config.toml
arch = "dncnn"
model = "image inpainting model"
dataset = "drawn small creatures on textured ground"
train_examples = 203450
image_size = 32
crop_scale_min = 0.8
horizontal_flip = true
translate = 0.12
task = "inpainting"
loss = "charbonnier"
norm = "batchnorm"
activation = "prelu"
channel_attention = "se"
depths = [16]
kernel_size = 3
stem = "deep"
widths = [96]
init = "orthogonal"
optimizer = "muon"
muon_scale = "original"
lr = 0.028
momentum = 0.85
nesterov = true
orthogonalizer = "polar_express"
adamw_lr_other_params = 0.0011
steps = 14300
batch_size = 128
epochs = 9.0
lr_schedule = "cosine"
final_lr_fraction = 0
warmup_steps = 420
weight_decay = 0.01
adamw_weight_decay_other_params = 0
Rows from block 2 of a small image inpainting model, named by matrix and row number. Each number is 128 + 32 x the weight over its row's rms, rounded and kept within 0 to 255. All counts start at 0.
After each channel's rows are labels from the 100 images, of 14976, where the channel reaches its highest value: "responds to" is what is common among them. Only what is clearly more common there than usual is listed. The data: drawn small creatures on textured ground. In brackets: how many of the 100.
# conv: 3x3 conv (model.blocks.2.conv.weight, 96x96x3x3, each kernel summed), inputs 0-95

conv.11 [ 84  80 129  90  92 111 114 132 183 124 168 154 115 155 160 118 135 106 118 116 134 173 108 183 143 154  75 103  56 115 110 132 193 134 143  94 100  88 115 115 138 141 127 135 182 120 119  85 176  51 157 160 131 104 143 173  95 161 113 133 127 101 139 164 167 120 132  85  97 103 127 188  60  79 143  70 124 135 166 156 122 138 103  71 126 135 115  89  92  84 149  85 165 134 163 108]
responds to: black (45)

conv.34 [175  86  65 126 162 139 144 113 168 146 114 153 121  69 115 114 139 109 122 201 127 151 103 146 201 140 239 133 140 185 152 109  65 155 145 114 142 121 156 138 127 136 102 125 121 162 102 121 109 120 105  93 154 117 145 105 131  79 171 109  87 151 113 159 135 175 154 114  64 129 156 140 104 177  76 154 117 129  68 131 136 130 144 116 158 159  79 171 158 125 109 134  86  70 143 143]
responds to: black (35); spider (31)

conv.70 [164 131  98 158 127 111 141  88 125 200 149 182 124  70  89  90 142 163 149 120 109  82 146 139 118 131 163 126 194 123 104  83 138 111 139 161 185  55 172 125  93 151  85 164 131 124 134 111  45  94 157 155 105 143 148 117 159 170  91 107 151 144  78 136 110 140  96  90 165 162 164 148 138  98 115 139 121 123  92 104 121  72  91 183 135 112 153 190 135 108 117 149  71 158 111 155]
responds to: red (37); spider (30); jellyfish (29)

conv.94 [180 124 103 146 139 151 115 140 179 168 162 110 132 140  85 153 154  99 133 119  88 118 150 177  61 139 148 149 129 162 105  94 124 120 151 155 141  42 143 130 155 172  81  71 100 141 120 149 143  83 152 141  65 224 118 127 138 162 101 130 179 120 121 102  86  74 119 163 196 128 129 166 143  97  70 138 136 112 101 172 125 113 155 141 117 130 131 124 185 148 112 142 153 175 139 177]
responds to: small (53); spider (32); white (31); creature: jellyfish (26)

conv.10 [143 116  55 133 140 155 159 182 139 191 180  90 121 115  68  89  74 161 155 159 155  67 176 133 120 177 126 102 123 132 118 108 157 166 118 151 107 121 125 105  90 124 144 127 166 153 146 132 100 107 166 109 137  83  96 112  85 203  97 106  94 128 178 163 150 126 118 156 115  23  91 168  82 160  94 102 168 164 119  90 116 107 128 152 119 125 154 151 114 124 126 112 144 150 161 111]
responds to: black (34); spider (32)

conv.54 [104 117 113 139 135 185 125  84 104 236 117 108 137 106  91 122 123 112 136  54 158 154 129 169 111 135 142 159 166 148 135 147 127 133 144  77 214 159 102  95 152 150 135 145 139 154 173  90  94 106  88 156 118 112 174 134 155  99 139 133  88  95 159 110  56 100 143  76 105 156 143 166 183 106 100 107 160 143 181  73 109  96 145 107 128  90 142 142 169 106 135 137 106  94 159  97]
responds to: small (61); jellyfish (57); black (42); creature: spider (31)

conv.56 [158 133 152 111  99  41  82 122 130 113 112 108 110  72 142 127 138 176 152 161 194 157 122 118 167 132 165  96 139 136 105 161 137 120 123 100 102  81 131 143  91 146  83 137 189 144 116 170 142 149 164 105 105 165 145 142 113 141 126 159 109 139 190 151 142 119 152 165 128 167 159  96  95 115 111 106  25 130  85 177 100 108  81 204  90 121 150 128  98 122  98 107 113  80  76 143]
responds to: jellyfish (38)

conv.68 [122 141 102 143  92  98 140  78 150 150 118 174 110  69 150 191 150 118 183 102 104 134 191 114 134 134 104 121 110 150 134 128  58 159 127 147 145 103 135 132 131 148 119 167 122 113 137 146 109 164  92 171 149 126 146 112 145 166 122 204  95 142 100  87  76 126 107 116 104 115 147 102 239 134 109  62  60  85  61 136 188  97 137 109 106  96  93 156 115 156 114 134 116 142 123 136]
responds to: jellyfish (27)

conv.71 [183 119 126 110 122  97  94 147 163 125  94 139 161 116 111 159 140 175 132  97 131 125 152 117 156 144  94  99 147 140  69 120 127 145 129 178 125  34  78 146 109 140 130 110 157 126 126 101  93 120 137 115 135 125  31 134 176  72 126  72 224 129 169 111 135 100 124 169 186 117  96 145 134 131 114 135 170 146 158  48 139 136  71 165 131 120 127 131 125 159  96 140  88 121 168  96]
responds to: black (37); beetle (25)

conv.35 [158 125 113  96 169 127 121 188  88 123  99 144 114 174 167 133 162 149  62 141 157 168 125 113  89 146  98 130 125 158 124 129  62  73 127 125  78 163  87 147 124 152 200 147 140  88 121 115 178  95 133 126 158 172 138 121 145  85 111 170 162 135 110 106 134  97 124 151  94  73 135 161 144 102  67 148  81 133  68  91 141 114 196 135 127 134 118 192 215  96 142 127 137 119 123 133]
responds to: jellyfish (30); black (26); colour: blue (26)

conv.64 [101 146  90 143 135 167 171 160  90  72  64  74 127  88 129 115 144 133 114 108 167 120 172 110 151 100  75  98 104  87 128 164  74 137 107 147 171 144 124 101 148 136 147 129 130 139 115 161 110 151 202 138 124 113  94 163  85 113  74 171 119 125 164 137 152 119 215  81 117 131 129 170 126 128 128  98 204  94  45 129 138 129 162 125 121 130 143 156 191 150 135 154 132 177  92 112]
responds to: spider (55); black (35)

conv.62 [160 108 172 117 156 159 147 104 178 127  77  96  85  72 138 135 116 175 144 190 122 118 152 115 115 138 130 178 112 115  86 110 125 145 180 160 137 143 154 142 140 128 159 141 157 164 184 137 145 158 100 172 136 193 110  98 130 157 123 135 179  67 168 142 126 145 161 107  63 126  88 134 159  99 105  98 167 122 123 144 119 163 179 102 174 107 201 150  82  71  94 162 102  71 130 156]
responds to: small (71); jellyfish (46); black (32); creature: spider (31)

conv.86 [140 126 181  55 124 128 119 123  68 107 173 115 139 164 145 138 139  87  90 148  82 134 117 156  87 147 193 157 172 124 147  98 174 139 159 123 101  85  84  79 199  94 108  93  91 151 121 173 101  79 126 159 161  93 165 135 148 143 161 102 119 180  99 102 149 177 132  93 123 177 124 133  92 123 149 184 134 100 142  80 116 138  99  83 137 140 104 188 106 147 128 169 173  93 131 138]
responds to: jellyfish (61); black (39)

conv.14 [149 138 114 142 155  49 143 128  94 197 131 127 127 106 116 132 121  99  96 130 152  97  91  89 143 164  75 135 157 122 136 146  57 164 159 114 129  79 116 135 116 115 160 105 106 163 104 123 123  92 111 122 130 151 145 159 158 106  25 159 168  78 112  88 134 117 162 101 111 103 125 143 218  70 133 115 177 108  72 164 129 143 177 122  78 172  96 148 138 128 141 101  99 163 131 163]
responds to: red (34); white (25)

conv.42 [183 137 102 187 131  52 125 114  86  63  72  76 155  99 106 145 164 170 141 165 124 130 126  84 100 160  76 125 125 134 104 121  53 181 138 136 141  82  90 172 137 137 117 125 128 158 154 163 149  72 138 127 135 141 120 227 153 112 131 160 131 143 111 122 154  99 126 150  85 176 115 108 157 155  71 110 165 145  60  87 125 151 144 173 130 109 137 115 102 118 142 109 108 111 119 135]
responds to: red (49)

conv.3 [ 96 135 111 155 150  47  92 117 116 166  75 153 114 102  93 126  23 157 104  71 144 145 169 163 156 136  94 121 158 179 112  99  90 102 127 117 126  83 118 137 137 110 159 138 124 150 170 104 102 124 111 121 146  54 153 132 128  83  50 111 152 140  76 138 127 126 164 111 166 185 145 102 133 118 152 110 103 153  74  98 101 175 132 154 160 100  96 149 136  71  96 110 104 129 124  92]
responds to: yellow (62)

conv.46 [112 144 142 159 163  33 108 168  83 109 211 149 130 147 119 120 134 168 165 134 141 111 176 106 135  73 138 155 139 117  86  44  82 118 122 120 187  96  88  96 124 122 103 116 170 113 168 123  70 171  72 126 142 112 161 106 133 153 191 186 199 137  96 126 116 133 102  89 121 138 104 167 108 159 107 175  90 130 156  99 125 106 143 150 119  90 129 103 149 118 156 127 132 120 121 127]
responds to: jellyfish (38); black (36); spider (31)

conv.19 [ 93 150 126 155 141  32 133  99 139  96 104 149 137  87 118 141 115 157  99 120 136 119 147 131  96  94 142 119 153  78  69 159 131  88 124 138  79  61 125 146 157 131 105 172 178  84  96 105  83 109 188 124 125 170  83 178 147 101 148  68 149 112 213 124 142 172 120 202  97  82  83 137 150 148 131 142 145 134  92 114 120  93 117 141 107  96 140 104 128 102 156 165  76 126 137 117]
responds to: black (32)

conv.27 [143 183 125  73 150 144 145 163 119 117 191 161 170  94 173 103 126 117 178  35  93 148 129 151  73 122 118 137 178  96 107 118 147 165 141 202 100  78 149 132 151 109 161 129  90 121 123 155 150 120 141 124 154  93  92 136 136 131 176  53 120 118 133 111 125 146 147  83  99  98  97 145  78 115 203 116 160 121 134 148 150  99  87  92 148 156  93  74 137 152  94  86 119 128 150 158]
responds to: spider (49); jellyfish (37); black (35)

conv.61 [103 145  89 134 148 130  98 137 103 120 215 138 155 105 138 165 139 117 121 100 122 126 129 141 109  94 130 151 107  86  89 149   4 155 137 151 132 140 186 140 113 114  94 102 131 108 113 149 130 135 185 104 128 135  90 171 144 108 125  84 156 127 148 192 166 149 156  99  79  98  65 167 147 153 173 103 222  81 104  73 157 122 142  94 108 124 148  99 151 105 109 132 153 107 137 137]
responds to: spider (51); white (33)

conv.80 [141 168 146 125 169  58 122 124  87  61 177 117  89 148 134 121 165 122 130  72 130 118 144 103 111 167 106 114  91 116 102 119 161 141 150 145 103 131  82 139 150 152  82 101  80 147 154 194 180 175 167 152 123 184 151 131  86 166 132 154 171 111 132 108 156  85 121 138  92 122 130 141 185 128 140 100 121 153 144 139 114 115 186 154  90 144 129  48  94 140 151 146 181 181 127  56]
responds to: beetle (30); black (29)

conv.4 [115 134 160 108 133 176 165 191 103  91 102 113 157  94 181 119 124 129 155  52 113 145 186 155 139 165 155 152  56  76 168 115 150 137  87 106  78 188 131 132 117 153 137 119 167 144 175  86 149 158 111 126 124 137 129 112 108 178 113 123 147  98 160 164  79 151 165  68 123 131 132 173 181 157  89  82 118 111 139  73 114 126 127 161 156 148  69  76 109 146 104  95 103 125 128  99]
responds to: black (26)

conv.25 [157 144 169 146  65 130 128 162 168 129  79 121 127 109 153 118 137  15 102 133  85 153  58 111 158 116 171 123 139 129  90 127 112 143 131 135 133 159 134  86 121 147 143 163 171 116 115 144  87 180 177 137 106  96 143 121 153 103  80 178 125 140  97 119 105 146 116  92 150 136 184  99 150 120 120  80 148  83 117 143 162 129 148 113 149 141  80 154 212 184 158 106 199 153 153 137]
responds to: small (73); jellyfish (48); spider (31); colour: black (27)

conv.28 [148  90 206 125 119  95  92 120 169 118  85 126 110  97 161 152 145 148 124 180 155 104 139 136 149 180 187 136 191  98 178 151 112 119 155 136 159  84 149 108 194  99 143 111 148 171 124 112 181  90 109 108 151 137 123 100 113  96 187  72  90 165 143 121  86 166 170 149 123 131 135 112 181 182 125 185 111 101  80 119 154 154 101 131 135 121 162 117  78 146 117 107 187 124 171  95]
responds to: white (45); spider (42); jellyfish (33)

conv.85 [155 121 159 113 206  68 113 151 127 148  90 189  92  64 153 126 131 110 107  62 103 108  97  97 181 127 172 128 138 154 102 116 136 139 145 142 198 106 112 124 125 125 182 112 100  93 154 131 165  93 111  93 144 121 114 157 159  95 101 132 165 126 134 125 109 120 116 139 102 120 134 119 210 133  43 133 168 141  38  99 133 109 143 130 104 113 118 183 172 153  92 103 107 164 125 159]
responds to: red (44); jellyfish (35); spider (28)

conv.52 [104 104 116 130 124 133 121 159 126 185 113 196 104  98 133 148 111 148 125  50 144 141 138  94 157 143 131 132  98 123 111 140  63 175 125 105 104 166 118 160 106 122 137 145 112  93 129 132 113 150  98  86 164 135 153 121 171  99  59 186 185 136 173 104 108 158 144 100  92 125 155 177 171  77  93  72 128  97  81  34  84 132 138 142 109 130 140 150 180 107 143 125 105  79 183 133]
responds to: small (55); spider (34); black (31)

conv.2 [129 143 108 135 183 162 162 113  88 106 108 177 119  63 118 118 110 175 136 123 100 126 205 146  75 126  74 111  85 142 110 141 121 100 128 148 145  96 127 185 141 107 115 122 112 107 170 158  81 158 124 150 135 183 143 163 110 107 126 185  96 121 227 133 122 148 144 131  59 120 109 124 200 149 149 103 143 109  65  85 139 150 137 118 106  89 181 116 106  96 179 115 136 161 157 141]
responds to: spider (28); black (26)

conv.5 [ 71 118 122  81 101 113 146 158 120  84  95 129 117 177 148  85  77  99  95 108 190 196 110 112 145 150 127 167 107 128 113  77 166 145 135 202 141 152 148 123  68  99  98 110 119 192 109 121 164 145 119 185 139 136 121  99 121  50 120 152 102 102  94  97 135 121 138 150  73 149 154 145 177  91  99 167 107 116 183 171 129 129 125 119 121 185 116 176  72 161 135 147 119 153 135 112]
responds to: black (37); jellyfish (31); creature: spider (25)

conv.53 [148 124 102 104 148 122 118 135 133  66 154 181 133 113 124 163 122 182 163  72 118 119 169 133 102 138  98 109 137  97 156  66 103 177  73 151  71  70 122 151 134 137  92 115  87  87  81 200 130  55 153 112 157 147  97 164 134 202 146 102 153 149 144  99 117 192 116 116 105 128 131 105  82 106 146 149 111 188 125 120 115  88 143 132 144  93 129  83 198 116 127 123 154 121 164 142]
responds to: jellyfish (32)

conv.44 [169 180 110 160 122 139 177 177 100 107 145  99 157 156 116 226 144 162  98 117  92 100 123  88 123 160 163 101  97 115 129 107 116 153 151 187 151  88 100 164 132  92 123 137 140 119 120 141 118 108 130  94 139 132  88 130 135 152 126 134 185  88 112 107 141 163 135  98 129  85  78 148 113 153  85  96 205  64  60 178 160 114 170  66 133 185 124 140 173 130 136 131 116 154  85 129]
responds to: jellyfish (29); spider (28)

conv.45 [ 96 117 100  97 168 195 160 149  91 124 173 148 116 192 124  95  97 211 115 133 113 134 164 167 126  81 102 121  77 145 159 116 100  68 156  92 148 161 117 145 154  74 134 117 123 150 100 118  91 128 124 137 176 129 170 104 123 120  86 173 176 101 147 170 146 132 128 121  70  97 123 182 101  86 156 116 185 101 111  69 115 163 112 126  77 100 191 167 151 105 124  96 111 138 118 144]
responds to: small (61); spider (38); black (33); creature: jellyfish (32)

conv.90 [124 148 129  93 101 157  74 150 123 122 138 169 178 182  68 128 147 144 150 107  94 140 203 135 128 118 122 139 152  88 158 131 123 114  86 126  95 142 205 128 132 114  71 109 103 203 132 135 152 159  97 144 130 169 148 120  98 190 145 155 138 124 194 117 151 138 146 145 123  84 135 218 154 142 147 117 107 133  59 122 149 135 144 100 145 113 101 111  56 129  70 177 174 141 130 129]
responds to: black (32)

conv.41 [179 195 137 103 157 166  98 143 151 130 161  69 121 121  98 169 120 136 185 113 124 162 136 131  74 142  78 118 119  79 189  66  78 182 172 160 143 100 102 114 137 125 158  85  96 125 174 147 119  88 124  66 142 139  92 169 124 176 134 116 156 123 190 157 125 132 149 103 185  92  82 107  72 104 149 150 131  99 109 113 133  95 117 142 160 104 131  98 128 173 169 129  96 126 136  84]
responds to: small (55); spider (43); jellyfish (41); colour: black (30)

conv.13 [127 162 168  94 152  96 183 100  78 215  89 159  93  95 152 100 135 174  98 121 143  89 206 157 151 132 106 137 118 106 165 145 100 113 147 107 151 107  65 200 115 147 174 147 186 145 137 126 128 122  82 139 145 185 163 153  89 194  86 185 121  98 183 159 131  85 176 146 151 158 135 170 145 128 106 123 119 114 103 143 129 124 115 153 113 131  98 117 106 121 141 137 148 151  83 125]
responds to: white (52); spider (34); jellyfish (31)

conv.0 [ 96 170 141 103 142 179  95 116 149  79 184  77 101  84 126 132 114  87 124 140 122 133 161 104  58  84 121 166 103 207 126 143 105  79 144  96 108  98 134  73 126 118 107 178 116 152 116 153 131 142  87 127 136  88 118 117 185 174 115 126 139 117  95 140 143 118 180 132 127  91 150 137  65 137 187 114 131  92 212  75 119 170 123  70  97  94 177 105 126 154 123 130 115 158 151 113]
responds to: black (40); jellyfish (40); spider (39)

conv.29 [ 99 136 107 115 152 202 156 147  80 169 138 128 123 139 138  84 147 182  88 113 109 125 165 135 128  68 131 130  72 128 168 122  99 107 113 175 123 100 152 191 135 118 104  99 119  99 109 115 173  76 201 100 157  94 146 144 137 170 157 212 123 127  50 164 189 127 166 112 119 128  67 142 148  95 116 121 124 106  76 110  86 130 141 124 118 131 136  96 177 118  81 125 156 170 100 124]
responds to: black (32)

conv.50 [138 107 161 147 115  43 174 124 126 110 117 167 110  76 153  87 147 169 107  87 175 134 129  44 148 177 122 113 141 146 160 103 116 143 148 120 145  62 122 166 100 146 126 136 135 135 115 122 106 115 159 155 130 210 143 137 118 115  68 183  78 159 112 137 152 122 114 173  54 141 146 185 155 112 119 126  92 153 116 173 125 116 106 136 145 142 118 162  54 119 120 138  81 174  88 161]
responds to: red (46)